A small contrastive audio-text model, trained from scratch.
Model: 12M parameters, waveform 16khz input, encoder norm layernorm, encoder activation gelu, encoder moe expert_choice, encoder layers 8.
Training: normuon at rate 0.0031, 5400 steps, batches of 256.
Data: trained on phrases spoken by 400 fixed synthetic voices, 39062 training examples, 35.4 epochs.
Rows from block 5 of the audio encoder of a small contrastive audio-text model, named by matrix and row number. Rows with one number within an expert belong to one neuron, the router's apart. Each number is 128 + 24 x the weight over its row's rms, rounded and kept within 0 to 255. All counts start at 0. Numbers have three digits each. After the name is the row's rms in percent of the matrix's.
Before each expert's rows are labels from the 100 clips, of 14848, where the router gives the expert most weight on average: "responds to" is what is common among them. Only what is clearly more common there than usual is listed. The data: phrases spoken by 400 fixed synthetic voices.
# router: router (encoder.blocks.5.mlp.router.weight, 32x128, trained with AdamW), inputs 0-127
# up: expert up (encoder.blocks.5.mlp.up, 32x128x128), inputs 0-127
# down: expert down (encoder.blocks.5.mlp.down, 32x128x128, transposed), outputs 0-127

# expert 24
responds to: /æ/; reverberation; /θ/; /ŋ/
router.24 107:169164110097083115124145126124116126097149106107144124148108147129121134169099140077177118116104163085124149122178108145113123076095132139127130092148084096120099162107111127129147094084119124155110126071100119119119118110130112146110110157104133159150133114117128097137121119130089103100148160157146139146108117165126121140099113144157121096100160151162113110145158138127106148162078
up.0 096:124132097113128144071155129153134114128104094141126113114076122141139182170125093161127148134122112133155112116123047135153140113140158138075132173137169135121155117103121128110142168138143127143127160147129139100099134132117148097135117150167136125091179166092117145154078083147115105127146100140146118133117148088136110143146129109127149080130088110135129126154120146129147101108156
down.0 091:132109142124144094132126153110127127139180160097132165160127122135155065147090142091133104127159149138130153107150165083137107135092118156128156134114157130141152126148106128139084118127123112162157164126122133152135082130124184082135155128096088145107142127143137144141121117105138089102115124108105133171107082120101171120128142111129155170154108124141091140127067118109125127169111
up.1 085:087162142172108100149112162115149116083097136086137092109135112097133155148107144121165122132125113131151104085126102162104145113124149127135159125106121143136145102105194104153131129152100127074118161121149134149135117169161174123145143160169134135137124119119118156144152110105141102108138132124114082079157126133119122061128101122103129157080141121150144105143136134130113135170099
down.1 099:138112116121111106131107148140115091139175163164101115136161093127124095184141118117128107105132161120142117145115157118114178129119127109125093092133145131089132158075112119144077176129137179136116140110138148153133121160134139148074126103105072117139145109108141110150119108164123161150152150094131137114107146182144102126114119112156107125158102125110118159147105104098136138110180
up.2 101:100176098129154138158093111146111148106124105137155143142116153154122170105118116128098139143121119135174162148133147127117158108150133127146125166130130099134141118111146115108126106109121118115100090148107132081117097104174148154107117190111132119128104125183148098120131161159106075098119129143127092083180144139128097148146156085128116117111167152168095092127141085130117138118107
down.2 106:134139160102139144117150094100133180109154160135093140100174139123143132124140153126121139112114160078127118158133101096102111187154132123105140101113141138087142147169144108130137170139149134126166140119110112096082090127098141107135152103132161120148103139122073153123114137132110135094167126136146117156148125114104108127097077164122155143154113097173130142159145182135095118144119
up.3 083:102100140134113109088149114101127115144134135142102099142098092120142223165140103147105121130174097150117132102110116152132135148124092117149139151117123164142142170145154141144119103118152131108139170059168104097118097127087157126140138128116114137086108140140117117126123108121109149133127132146191131166177081119128132119107145139121165135118131121100141164141101103140136118135093
down.3 080:098155109079088101144163142109156123162112122103122140118103144124166090109119131087137136141166097157137131119151128140151184114135141149135119109154109099117126139165099140123087146176131137097153087108150159182132160108173115136156103134162123116154135085147126153111137128116127157112090133168101138121129117155115103141138151134166107146154169160093089132128097163118120137109148
up.4 121:153097125152136132110131102124090133129112161117121116124157137148181083183129137075120083136094140125131108147170144130122122096099131131154086120104114111149128110154149118124106130124124140100143107112118158163132137121112128099108103161122113169172114118108104159134103175102120148141105064156148090180180115108148103131133114122104112121145132144115100110121122161101146176164123
down.4 120:176112126100131091086135149188140141134142091161131130134157145128137132081162141122104128119130148158127073110123102103144169118129141138092107148112154124119120125120152131136137144089137134118140120119084113121104150123139138142092127147101151189117107119130140160111092155133097112126086155150143136139080163082108069108161140167142131078146105116156128120096121154119128156143098
up.5 098:106154168143073097167124144136079135153162098180165158114091130145130082103129148120150132098124085097089135106156081123103129120078111161101146164125139149124115159131089138123109131135124161130082106128089143141103111131139151127152162160108128127130137143153164100151084124152084103110121117145114132117135134132155137124092126103146125129131147140136144138116175173130112125143104
down.5 104:150135160115140123108142124120135131107098139122099131108061115097145085145167145110127101140101166115146157149150123124146131137146135056142103142128146111135120156138131134085164124144167155118123154107093088143112091121115126127160143101145173178154140172096130133071129159131093163127107136083156136155128124109122090154149162134167123129116108107135121074134115126133116155111123
up.6 113:107147107137148114173093126124177098107150128088125096124142145136124128142079154155107102121112119126122107087116109128140166118134100144093161100183113132160121123120148088159137160133145138155162156086156104134113140104129129173102104141127169144129117122083132098116131170151099111147148134158135153116150096161120120094147147169121162111107155129155112150116169118144124136105068
down.6 112:123095145092105181107173101100155116131079118132086121166082143071142142144170137165166124143114118141107164132129155113098075102141151068131130134129110128120131150141126168100105144138142109143127100128140178148127129109151084116155091091141124129119140092134146136100102125103138145092162148132129152124103119150122140116109108094129120155150111147122125129135154168169133141148113
up.7 104:139111155145125148135097173126097100098166125107096118134091153111131142158136123084085151173145134072110127148140121142133137100156095175102083135158086127152124108182123147116150114125118152139131085126131110122122112149135161127104075115138125104123136143086119130121138138141125111128157130158143111106114087141137137143138174142121128114113146156171135096088142141144139194096087
down.7 101:132116141143114155094111117172129149160107103116130148147086181118154128122118121155133127132097132171128107073118115102168096137070151090127133124103160083142171158158135117137106137111131112136119113117118135142119137132071124149171175114124149136129105085127103099149147141157072147164134140133121144124175081103096129131125105083157150152127139142120115127140157142158128117099143
up.8 100:131107100178134175148117104089147140144094166155117117114110134127140141127092138139089100093154131154126095176121128099193131145107097145112113127127131153100142168134111122120156138182087101142120110117121113143148121159164133127151140059123134136129139144111156114176140161137080085108157162167096132123124107166095131139132104115148135117141116116126154099112153111139142131137156
down.8 110:137137159090167136123132137127152113190097090138112125108074151147093102098109090105145121122144117153118139131141152112171080121148175143149134138148142130118104127112112138164105110113146151118123110128126105121146108089114167134114180121138180099162098166161101146101084127138140141169104140109112140147095121086157116178150122143141124115137168076124121130125116128119109127107144
up.9 101:194096128063143098115157090111074110128126098123111145133114124139100093153150144124132124129104140133110120125114124123141132123092160181085117135121161124134139082127089148148190113093125115135112148120137158112120141174134114108101139120105164147134138107112149164117110136135165122134108139178124135114147185080131104089137161144137125114119153143097165145138107127104125148138155
down.9 096:132103104156126134128053108161133101132119135082125135152155111154155117115149100136122130135099132115171124135110083098110094121180127155103131137120138105095147167153115099082132110116109114113128166102155146126092139143145133153099133159102159111145156108110087131128125130085144101106095148114144153115087145140144098142175104140157160164148094081139147140106155139093134121142104
up.10 091:102134122140140086136114152132037150102152139099107131150148110110132144150070166099116147132127189142093139101102111177115139122137111172103089119144135133131112117117160108113126094109164155137126121142121102148181097094153146151135091129128117135147134111075113144123159124133145148129106115110137138148114125120145110123115130129154129148171069136131147122120131154150105125171089
down.10 096:148093097121115148095126150145188113110093158103121120106103111124146123117176095148100143135103142148130100114137168117132177108105120101127121101117134165106141149099124117145138130131160096095130108111142151121168166151113120147119175125150130142063116107106201108122191154099153133141131146116152111144156089126131152112135099096093157112145145145123137160137105137135152145128124
up.11 085:135133112109131137159132105169167170139093119145162102141111140146172109134111169104125097122105111108126123132131157132099149084143162066093146111103148121121123185139089141147111120140130133118121134093173116098080180097151124103123126132115125157165099104158137139135120122102142145170139119136089124074124133153133151106116161126142110123131085125132183148088109115148121150111135
down.11 080:125090092104124114125120158140130102164099137130116136110156094117128163112119164145115089166104128106169106167149153122166134145143118162149151120141090131116153124151123123113158107128083155135147151090113103127122095127159112071126108140111156130122148133119108177081124112110094114122151165071130119139130165131140083131075131153110118098101119128180142151128156117113124091092111

# expert 23
responds to: /æ/
router.23 096:131184129097114077155121133130094136145167127128070149165142171119141132128089137094146114151144108145128117146141126142066078078119170129168084118123155104121123158083148117150157105101123134124110128102100132109138123139142102120125111181098148128142134099129150163138096108129121131133095111159139124154126168135097139097134147137117134149164118083110154166153135129119127146158114
up.0 095:174105123142079159168137153138131153129105127135146122120168089115147104167137103106098112141130107133133137177115138089143128096108142124146163111126147125134143159147159100148104126130119167087128167128154145106124135109109145126110121120146140112106088104155061106098107155112124103115102112143154142105137139118070098149180113163113122104121088167151139152090140127176154105133113
down.0 094:118163119101145136098119110140130146154105107090132113141147151119144142175091108127113067117114165108141111125124116163138133159151066125098105145144101129103119146119129128138102111105142121145093133159178095139160148075164121103120153107078102150150120142125150125155107126114119138154146122124106086177159153146106118100156095136121144186162152148124142107160130132095111121164112
up.1 091:145082161181083158142131137112136107131145107152126090150125116104142143114141097101137139124131142169146111093156096083102189153078150108133137093111122130145146132135167115112105130102119110145133126135132131150130150111129099142132145099138151172100112186105135119192153119150112135111097142140088147128120114117106157121149124153124125161160154189104113095124151109131093111151126
down.1 085:113155074113159130132114108145142114092110117055149141150145160145097113118134176138139133168096160099098129132134130138130125102165135148129172107152108148129073024096113123141096108138119159109159090126121141128135128157099130119141147099119134142123130155163152134122107142154135102147127156132156097121130141102150112147134150138102124124144138102133173136105133122129158130083131
up.2 096:140146104127142066146098150161136122119148166156148112113102161142112111142147135103109147149128161125109155152157162134094123184168145112120130139105108131119136128118144156202105132151096099129148121113110162145071117120126132107111111106109120112123079152095118106103151119084121068102133124094108105115118152145155107113165139102105144114122131128134161066144173134130129135133119
down.2 097:146107141151114163139133084120145143140093099088089175085122135128111102140099121124116131124136134143157111127098091101108114092145114132111154110140172137078140103132150125082158134081143145144117076165111128133161120135106143143149161138161114155144114122129109155189129146140092146127090138142108125179110113111170124112109141158158120124112145117143145160154106081094154109143157
up.3 123:157139128138105105138163086125124084140129125102102154104105125089178165103137121114116136146107147143149137139114159138102123159147156123097120157095111137113148156064072130162108138122148136141128136111113147143101096136119155098202127126118124136180142132135125113135108105123139135189094086087120127133092160137129100153109119103120112109149130161123111141167141143104146149100171
down.3 124:119156173103135106132161180149133148163101133099135131079120093135125115142124172083130152148104156145166113082149127140132112108112158140203174095125097113133114127125148147168089099115126103139133130117124121091147127176110151096104137142143145108160129143154134149140163131142100100114121123122135138115113115078100096115113136111097109134118112160104136116115109090165148093125093
up.4 096:115152111111136123130112141156085153152125183078162144155114104117175122169153102123102103114158127091133120134145104089143084149123135160112117142106162150126072108142120135137118138125124130118149135134116107123110097118117144132103120106150137102144105096147108102113172151132116106114127160102144153091124134138167089147088136129158082160121154167109166117189153149181122122127113
down.4 108:124151105090114131080130094100145164137120115142115172161099129141095136103127112108143144129129102108148122138090085154125138121139141140119118145115140117128129125124188093085134128137137082183120121132138145115163142105128141130094148130110160165096101119084122153176143129133143090159093104139119119199126173137151148122135082133100110142108179097146151126136134111113155136137089
up.5 103:138093130120147146157116153124076139094081085136115085104093121156133169168114149130157149146141132135136127110093115111087153117157136158156120096130131136116087181138144128100115162121133142129111149137115137170109141113154141124103163103127103136120150156165110064127143113122161156125101163146106186092118105140144097175146140153123097106083127147125108127122128128144118126105155
down.5 094:145092110146143139089124154188159118139139139122137144124173125131146107126155089137140094133110102109112125081144159169107095115158119093125126114172084111131143124138125151162104140152112102161113115137115088147148086128100117138096129129113104107144107133075133170073127155143130105137096097084160138162131078120126112111148093153143152147138113154148120125114138167103108126169120
up.6 104:120134126151092153116123105155107161102143119160169148117181110090109092104126156101125127134112140126135159129127144135150137127126163151129132139141108150169106115114109085138152080096099139124130070148105185138159117152144131163139124148132144144116129107112128117151102167136151135105097146163143158136110114119096151123154089136157117167134159138091067138123078112100118085113164
down.6 098:126169148155136148147128139177157109130141151132158159151086113103148108103128134115164121113154138099104091154127129107134147128141070093108156092104122102101121117125142143182115136107155109096149121124134114098156134121163089131126117117103123110119159113125151078095070108096163106135180142096097106129136130117170116166137101119117140139118091129108115129106193123130164137123133
up.7 107:137103121103103159140120136133104144141106133118156137102106130115092086145131132112126159109136142163104096111118140204112183119099123146101162127129149121104116141114151137136106099138163118127133128120133116072149109093140169139108149091138147090126132122120131109111142131160077151122124114124129138139159150142158108155130099103106174159109119105076155118157111169170132194148097
down.7 097:112146108118104098139146114103105134119155111174093153144140132136134155146114165130101107150139124082156107176130079139101123145136078138146105141154121112116142136072139101090122160192169143113129116109151088133148120094116114163127154179118099139122131141153145156143133146134140108124127140122152112125132091145099112097134127165116077121157115160180135093131117115121083091121144
up.8 091:132103126123130126135087126132101117115117123120146117140152060113140155162134102147085164088127111136111151141128073095143123111127069143120114150149139163142157147126158136118161145119140106088105137161147164132134144103129159107151173150097145087161152129147167162200143104111107140112147138095144178135124075159127130106107137122127153152133109103137142133118118123153095114117111
down.8 100:107114105112104124127137155103125123089121121096128115166145178153145110136128118116125095112131142142131126127110129145128151178140130141146144107141133166129112093135128126104150149130166194110093162057119144123124176133136128132123106148094094132057128109110118094127157107126114085134110140103130091130111107135166124155140154151098122133172170134135095159094123134118176133144180
up.9 108:100157103158105147168127128131153141134108107140143137102143133173136148167086139091105113123110108154118116156169146137115082142126123106128120132096122126198101145137102118137147123127103169120152130127138139117137118138117116121098120136122106124181152134127121087160145206165106159149079131143136110179169079139112110110129121143142140140122114090089120118116147095073146125138117
down.9 101:159118155117146093154151098153138101087120161150092111101127139128158114102115078148152129113128104089125106126097120118145097133168119161117162161125107132086140175147145175147132156102131113107112109166150128129107086115152132136133149112104141134114104151146115139131107096090153141119167127140108174148085125152164123148150128124168162079131121131177072116151144126130121148112100
up.10 106:111109103147122099125128130114111091129135113101143165134117110125147110123136113087121160129149154174079115121110134123078102114134095136156117105104152124148166104172125106170152131129129120137114164155121129135139102153116122105129095127146116129139156113109139169168152088065075103170102116144116133151101123104114168136135152156112114102154103110148172175126130140104188118156149
down.10 107:108126125143107125145136158102122117163098150150152084137089144104125106138124135136131119159128135131150158139109149145124180147092118137151098159099137162136164062104134095161119138084083128125098151122143108141124091131146152111146173138176154127141133113149150093148130126141100136155157140134097114111133141133106095099174215103124116133115165138171139142112095110133132113116129
up.11 080:119097106162115152105120127116119175134101135156138139140172098149147103119078130160094141130170121118098151173142134110107145172104084179122143105153181126119122093120108131115086100158148162134182132105161094122123122123149124156150140122107129085104101127126142140103171157115115099137151146107139105125112091145124106183132113131155141117157133179151132111127131163120108125120117
down.11 075:137129125087173150134124140078129148103141110097135163120125132093117140136136135093127124120141108111179146105129125134121096162145138153137132179091125120100101184137100116092108129111138121105099096130129148112143146105111096101098120094148085144187138133173093163133139085131112101155169117110090118147127176168104116164086111124131097158126123120139120148144093107108140110154133

# expert 20
responds to: /ɪ/; /h/; slow speaker; /dʒ/
router.20 114:098122119100149138174123138119112125129141144103088148119142130098125155083097142148122099180123082144120063184164102133081144132162138130108092126162133154115091142089128114164165126101115132092131163077154141093115109109148084099126133139106130131125106152158108129142115109126154116080115111123107167132124141124155139147107149140132132111129106075133142121124114118100142158148098
up.0 108:108110137178151145117121099165095158167173132148069139126145115127147090094121146129163107126100102170139064105126134154128185142212110091130143135125124112084128123135157128132126124131119101156118155134131125145072146156137100091136142106137131144127132131133118126128146121127142074146095116121126163117131176081124145135140157117117164133127108104127132161129122136141115138115096
down.0 103:129117092091119174144122132123124067116095172129141115168142110116124179141128113146132169141143138100134114112100131103137135131146100130087119154152117111133134165092116183147156127147109127124151126089105160122160102104162155149150116173104096139138111156157153109111116148107148135130150147125101083145117103145149055130104125129146141137104136103159094142121112068096104135140124
up.1 107:106100188107159133177104174117109085149156145144145126121153150125130126127088098156167184083132177109116136145125147127125114132099155120126164117164121156096102126129148144140139153085120114138104123103113176103145109133088121151144159153107138176130140129095121137110121102114117148134118112125160164124136128073127153089124137117154107149089132162158127109097142091106106123130141
down.1 116:155167138125126121126134102130060114139134096111114132125119112098101141126130090163102139128118127130125168160107120136125162115148165135130144126103123075147158129115098098111134136121136170136112180134179111146073106162148157114181100121120151124128137137120134122167150104173150123077115132151151118124129123177172135081080161136149133093116126084120091122125143135118115146126151
up.2 084:135087138146104173119145107133153124128165158115103165087114133136119095125114138100160159132129117121119135142122117119159069150101115134120108118114162157142130099133143115073088103118161130143122128138150133103135125090145134100160099136112132103146127120108088154147086163127127120157121167145128124110093086130159125131064084121159127134088129120179143160139164121163116092085105
down.2 089:107154134084176146151130106100114124179147146155125131155110098088127123114122114121120114096162086135110192146186136141102128140124140116123131125164142119142126142117091063096149142132140116119136123152126138107109159117132137127108138130140128117170122094099109139153108081113125110132135149136108123095142177129123098121094108124193096152119187174157121096149114146149134108117117
up.3 102:128098141131172106111151133108128157115060141152141122104141094102161104170151121176137138103124137181078116109144112116129147127147131055139108140144177153141136122122119114129163159110137103089096113158164131117108156135128122150136117133123097147149140152125121111136122139119178102119158122107132096108164119126132123177091100142126148107110155098118155111102130081094090150122121
down.3 110:163140151112134130122136152127171095142142093112101170119103127124140157143131127153137112157136139107178121136137143077078111122138106119120111103129119098134080126137138180154098115144136134147165100127114144132172147177166114118108138121130157104102118123110158154136137106113111128166132152093171183119059133110094131103135137094129142105161116120182092120120132136131086105128144
up.4 087:141117136108140124136117103136100134134096109119125117122144116103104154141136174120166135137145140127112159136173113134148138132140150174144126169146139140170127100118136125084111142119122116155148121109111122136110075167198135146152132135111098107119119143131120146095131158186132170132115120108096122120132112097143137062097127090150181106128064123142196100123131153094117137127146
down.4 113:119154124147138101140133132108128134124084125156177130088140126132107111137104191117161123130140098080146125116159143118110126130164172158137125056101156103155132102113116115109128174108209125116146101133149096135155105147110113114080120131129108134116119161138109110110145115128151129118130105179153104118110141148093102136119107153152137084103111143141127133139134077143106163144102
up.5 109:096182135166151075154145146119101141130140127117147161128143104092141125147100122124132121122149120148166130113161100090124157118139163149104172128098145132086113124141174085166142124126120165119132115122147117101120108143141108133111181114164126116057141135097123132132128124118133092097136144136116138167114135110109114138081098140110113117152094092168162151129176115143130153083108
down.5 130:130113125107089169111115114087137092121101123135094109109124137118145139114110180117152119107138113157163147100091104107117129117090102112155088152130153120168149169087133162116120143146176133143102142122144136120101134120123133144172157096131144131141132163137131140056120172144149139162120148166114122137084122161095177114109140081146134115117123128122092108157107075116129136138147
up.6 094:162139126102121158077105095126140112122111134151149114128152147110174109136141141120138175122145114091082100101107135175116156134127137143090129091148098110107074126136145099169159123140152113135131092141193161126121162135130094150122115114121108134138165170142135055083143103140143112140111142137184134128104135135134109141112167127128124132131121118153110097116140093087132115129156
down.6 093:088146130106152139149139159119073120082156098102143127164135173125093119087121137131093135140101149160110129144150121147113089127205107081105169140111134114100132136146135165168145143121126104159134141147153090135092087112138102114112127135115136111129089143158174150139146083146117127138109191109124130156144149117136156127095156121100109166121118131156112099130122140116123123140119
up.7 112:106154130130174133075128125095117149104117161166158123138131099139097084145109111110130091098109111147137165142107087153086109111125094138134143128117132124089137094112095116158154083121087115179149105166133115113081109095108126104164101133103103108140107139133111145141159120106119106107142146128139149103158138139135113138192119160140118160132108086147126145159181146137147134136122
down.7 110:119096126141114165130075158115104163143100106072142108136141134155095144085128159093103128123112154099114112148108192083129142129139115092125162132115145142153128171164149131098158164165146109113113140105103119136147125170127130110124147066173143109136117131115115145088128136174134117120102086117093142161139091116150132128119161120133110117114115105119126102112153145091115108102147
up.8 091:129113153158151144154138135155111144124152130153089110084117109088175136142140139145102152114163116136064086143151146092105098138138135106122080164116099155135150093135138102165133137128105122101117140124149126119133107131192099139139142113147095104096123144162142100090127117154139114103168161129136139122193130117175115118098152118106101125105125126107150142135095125154120074147116
down.8 087:123086133109153163114149144131143118117146083140097157125095165145155125167033163152146109134113120125145123160133139141124125130173125136092127104147090105102104170144132171124128085125130155130145102140082138105154100147125153146137137111132140117095152192089119120135133177135124145134078159102134155116116135110102131151135123112141129110116153091131100101143122124091135130138155
up.9 109:105162146111122156098106147090140137111082114110180135138108107093167142072141147122156110139109119134084119101101155139136174177108133133101166154098164139107134126115120115168123100121117088122142086144096114138118142130170100103114172133109149140140116113117127111113138116197152123130109087131133126139174108122117127129115125087085131122129116154152115108123132136192149126114147
down.9 121:110125087184138125098102142113110142109171124132176154139111120148105110135151116091091110133089132160136146124108080131120164130166107153130099109127128103104144147120149118142134138110140123153130150116133146123187096127095095126090137137143111102127147100164103109106054156163147105114199142143150129125137125145101150146131152116136125123135146118157086167122139076106151151133128
up.10 076:122090144127102125157129111145121113145127138108076147137132119173147172092164075113083140135122122096144128119197113095120157097120151161112139150104140145116104086120129171173132098119135132137135159132087156108096099149137106155116139142147138130099120089134127101113121126154101095115102152138126090168098155152148143152178111111136103121153124122101064142135133141111119142146120
down.10 094:109145105091135124092089164117162140115079185176098109150099121129142127119150170130127148112148133157175142118122115124160121103132143145159099127095118155118151128080105122071131125132100129137152129150146114089144130104084182108149134124123104110079125140110143116166132143155117149121119113126089162124148144142159107115127142131149133142153189138113097140118148122111139179114096
up.11 103:105120116155153112117173113124121156141125129102132156123127091088117128129133091129134151182167166117122158138128144101095097113142146150136106167119110128131118093185131138128145155194146138115147097140118101141132106145127128119115113177112194139102191086120117135151096115094161111165100098131145141143141144090151102137093171132093133139143149163144116133108115137145118145135131
down.11 079:164130151138116133138084177133124143109101151143124148131161115138095121145101136129115144104074170111156084123163115149132141130150120120123143122104111097125171140098105134099118136132181118119083175123123130121096103119127109157166161144149151138104124135130127135113171126097104138059113144093133104131106102171145147060141114120158164122116088106113135100115080132144131119104131

# expert 17
responds to: /ə/; /ɛ/; reverberation
router.17 109:141145094143128112154115122105153110122152127095150115171108122109118154076105136164119084176152149175157152141135138103114161161157129088138108102132094099112118116138105144128129125105101105082119152115138085112092135142145128133164143106110143100134126177133093119113172111176156109116142119177100103093102114149126153153115148134103140097124140112156113102101109164106107127111167
up.0 113:128153126096143152128136135170119121143107136144127136139104167066094083128123116154115153143130124134151132115113092099166166118106144151069150099110123096124095174172130120169100154135094147120129100157132106149133145137142173090162169164131113136124083139147134119134107104095093150137117135090121135162129141107089134093129122127109109104114117123154130119143107108090171098083124
down.0 111:127124142143133110122119153119126100132155138103107092087128118125106160136116149159173109125133090137151128148134113113114152123132131166149143127127125128148139138144142047113119159099151147121128133157143147176065128137110108140134129102117092135179117096108074171103111093105154102098098129151149122075158126139151082144131112151109102139128134134082123151132142160069105140154135
up.1 092:175085106137091141134092117117166148101141134138172142144113155115110138133123107120155133121121114133145132125109118175123159091142133122148119177107129136135117115159123137147117117177126116104128086110197071111143117096161107082118127111172119162163127167093128104141125134127090170107151106107142128126123114104097102116142121180101152126141156136113114107076108103121111166140131
down.1 114:088141133135131148098102152150119163096135126110124094138159131132143124143117147121094124066132147141116090115123147131104158123161115096114141130127149078124144139165113159158093108136185181119109136093115118136150144122121138103071169075159130122113127119142150170136107133138116102115098117115174134143149149103080134092137087121126169174124108132126123109095152120117142171150123
up.2 095:130136127136116135139141096124146128184098126158130117160081114100110138120150171145164146134148147122169154159138110121138145145117113134073096132118140105084109199118076111122149113116110137135164094134132113152101155120142096098185131120094159137146109115149105107117167149131159117161129123146135113152142119162089086116101118136115150119107118148131102107120123141142163074108170
down.2 096:123109123172133145155138140147145067113147087090112082125111137145123172122136163155153108124143127106132139119150105123127119163121090124121122080129091139132185095131131079115158136118092122149124179149112132146128106159145144150135130134084120131137125131129114148126142104159146128059120132159086133107165099134125143163147159123140135174123127131114164116112090131065109142101113
up.3 103:145130123166120152126136127174100092165141114133089103116140202134127130104126140118094119115128118121136126153159168164123110113101114141076140154169099119154168178136109153124130118159110124121135144122090088162104134156130116172147103104115091159156089153152098113116149112136086108126141121133109104165094128171126171129135091113107171138099135113130106123136146157131130111107112
down.3 132:119103105124163130104133144128167149120125147115124121141098148114133136141147182114080114103153121165171104156165097071136116154096104123088137134123128105124139149134136119141107147147129110131124161161097118130098105134108143092138170135164143109151093074115163138114099196134154144125155139114117105096126123106131107192151130116131093136116176118129172106109148115092134121101148
up.4 100:122122140160105120104095151158139119123137119161146116115137160130108130149156118087093123114106148108107137158116119096120136084089097166120147142145147130073177167104149135115137165120132137129149117155129143093096080118135148099130138104119163065148127119108146147145145146103161168134146159106138129092096133124081156153134106132098084161112102143093139122131143156137123122176175
down.4 105:136105119135136135139141136121114126108104145120188132156159127131110092132120126142129139153124105152155100075128109137146134164136155119109090135083099123147131112184129093123132113167140109174149118123113185147141103131131141114117111143174142143090141139088124175113137103111066079142160092106161127161108142127114121163165135174126125168107098090112113104145099129116098127125132
up.5 099:158129111081134118149104120079144159127121148101129121155139113125130112150122122181151148088134071156137120155134110133132131091141147122104118125136182115149135095138147104150131121154119145113117155114166142109092167154141134082115097165132127124116157136125152091127124120164178105127126177100177121133149148094091133113161162139111106118101149105127151070125116099117144167136089
down.5 107:106105136107122190137108171133143138109132157138131124109099134113091138129146116121089121099061140115152128172182131123131151081133137079116149152126132125156128156126109112170135096161154143105122123147094090148130086137131113156139159110149125130147144084163157158109092089162148148086134122162147093116143089142138125132085158130151142116148095135097136123106130147153156125126140
up.6 092:156139154129184144119108117091157120142185101109144105114165113093105128119133113176113122133126089162122148132154127101152137126126133142126124147097117123164145101108098156122182147151078126135148092147088130105144134140139152157140146124090154151145105135134112127104114112146115102116133106173113079133119115095156158122148097164122133104149133102147076155153073157140102113167117
down.6 096:142140125132071147087123104124136121133115088070096116115121128106143163147120114090094126138142159145123125122061119131100110111100139109105125128149117135158118114154103124103101099142082111145155110123155146133136128172138137127149092082109123116101144091132121099161174120113172133116116125094096156167128118151154138126133159082152115137121108081118105141116143162097120157168174
up.7 105:097093157096100125125175131151159132102161115173147144104125139133147141079148108124117140113123143126108131120108121102135109101097124134168084101094119131109075129153141142100174095112094131198105118161130101152155137118149160134116133092092097133141165172101137152107107123112120119121139124111145153131132128163169181107152122121080120133107147151135167148105151113139113133150136
down.7 094:156146091089149146139116113142090124095125142125158124112142086132125097171077136181145123110142126119138148123143130121141194097144118140123093146094164149156114126152112142114125132156104128119139135150110148146106211130150128128132080113133103143101109108115160106142114153097119108124084133138135117143144131175123114147175108102159090117100143121124113084140191146124112145128138
up.8 104:146124147158140109127120155094148142118138134134112084155156097126119156067126107118099103130135140169093170113136143125107120127120113193123123125094147094101133163123145121128149095096107082136149119133115132118115121074139119118142137119110110145132093108148145141146202119100168132164134123118119165123103124114133165142128102107160126118123114184119132153132114137096154088143197
down.8 105:078123099170152160142175127105128146132102124118149150107141085155128097100145087181119114159122143106143123128101107176135148132073119107142110124124151123106170111155132111136158103115111102163143117115131125102150149119179158155125102122122164133099113147123158119176163103152090122146093108137131099129124139155122117111132138086111120135094179131106095127108100114174132119164130
up.9 092:120138147157075073122132097140147149103161167114151147146122176148137125154134123096131089121168161137148123140115164112092135131100176142140157116134137102112132074098155132088133097132125148103162185105120155095154148180157114138146150161122147121118078120083125137118139124145153090102126132123144109114110142111105172144154131133132114127162124123121128091156135148123117090099121
down.9 096:146117123128141142147110112114101117118120136169166085095168104121096112079122119136169168141123174106120154122115113095132142169167145075107140093117147106129114166111145103113104149134123115118132119150127093095107178124143116110116097095127108178152137094132124123188156170134125134134128125123163187133133128128170122137116120147107138129104095153109115093150167088110138141150123
up.10 123:109116104121105109123117154114108121087150140128097093141150124117119115163118138153126131128162186139106075112098114099088187123187151098146150100138107145137093098148159133103114173092150119108174112118119098129127173119121130119126111143095149144096161152132134160098165116176136133101123152117156153087149132116136120122115169144145099105127102104115109111106156151102131118117155
down.10 134:143119130093166113161092099088171098125126098142158143078118156096106114169109142118113126118130176128129161141142179100182105106158147147140117078141090115101102160157118145143102125122115129082111138124150109115079135159144120153086114150080120116101135134119137148132130134129135127165163122128148112132101130139174144112104147139155122112144109162118139141133111103176128145155164
up.11 106:135143122077161164126148142183188130140130142163123097151108140159099129105138120127115170169123123105136150104099146112104121159124084129124095146121149152133110118119130104153104120148126105120133128097165094068153148133147107098101134116129119115123104163142146123136096114119119199154112111111123116111094135084149132069110109113104141163141132095114148117129148147176096126106106
down.11 120:162101127141122129109133150134118157107132150143108102080117108116160103103145120130110132100071112129118162123114094113124184136125124120174115148125152155146100107117124149132126120130140118160137153081130174152071152080118127109137132117113143146161154095148157160115071130157151097133132107115137100106112106153060095159156116128160103125133167121144097138142142109116127171117091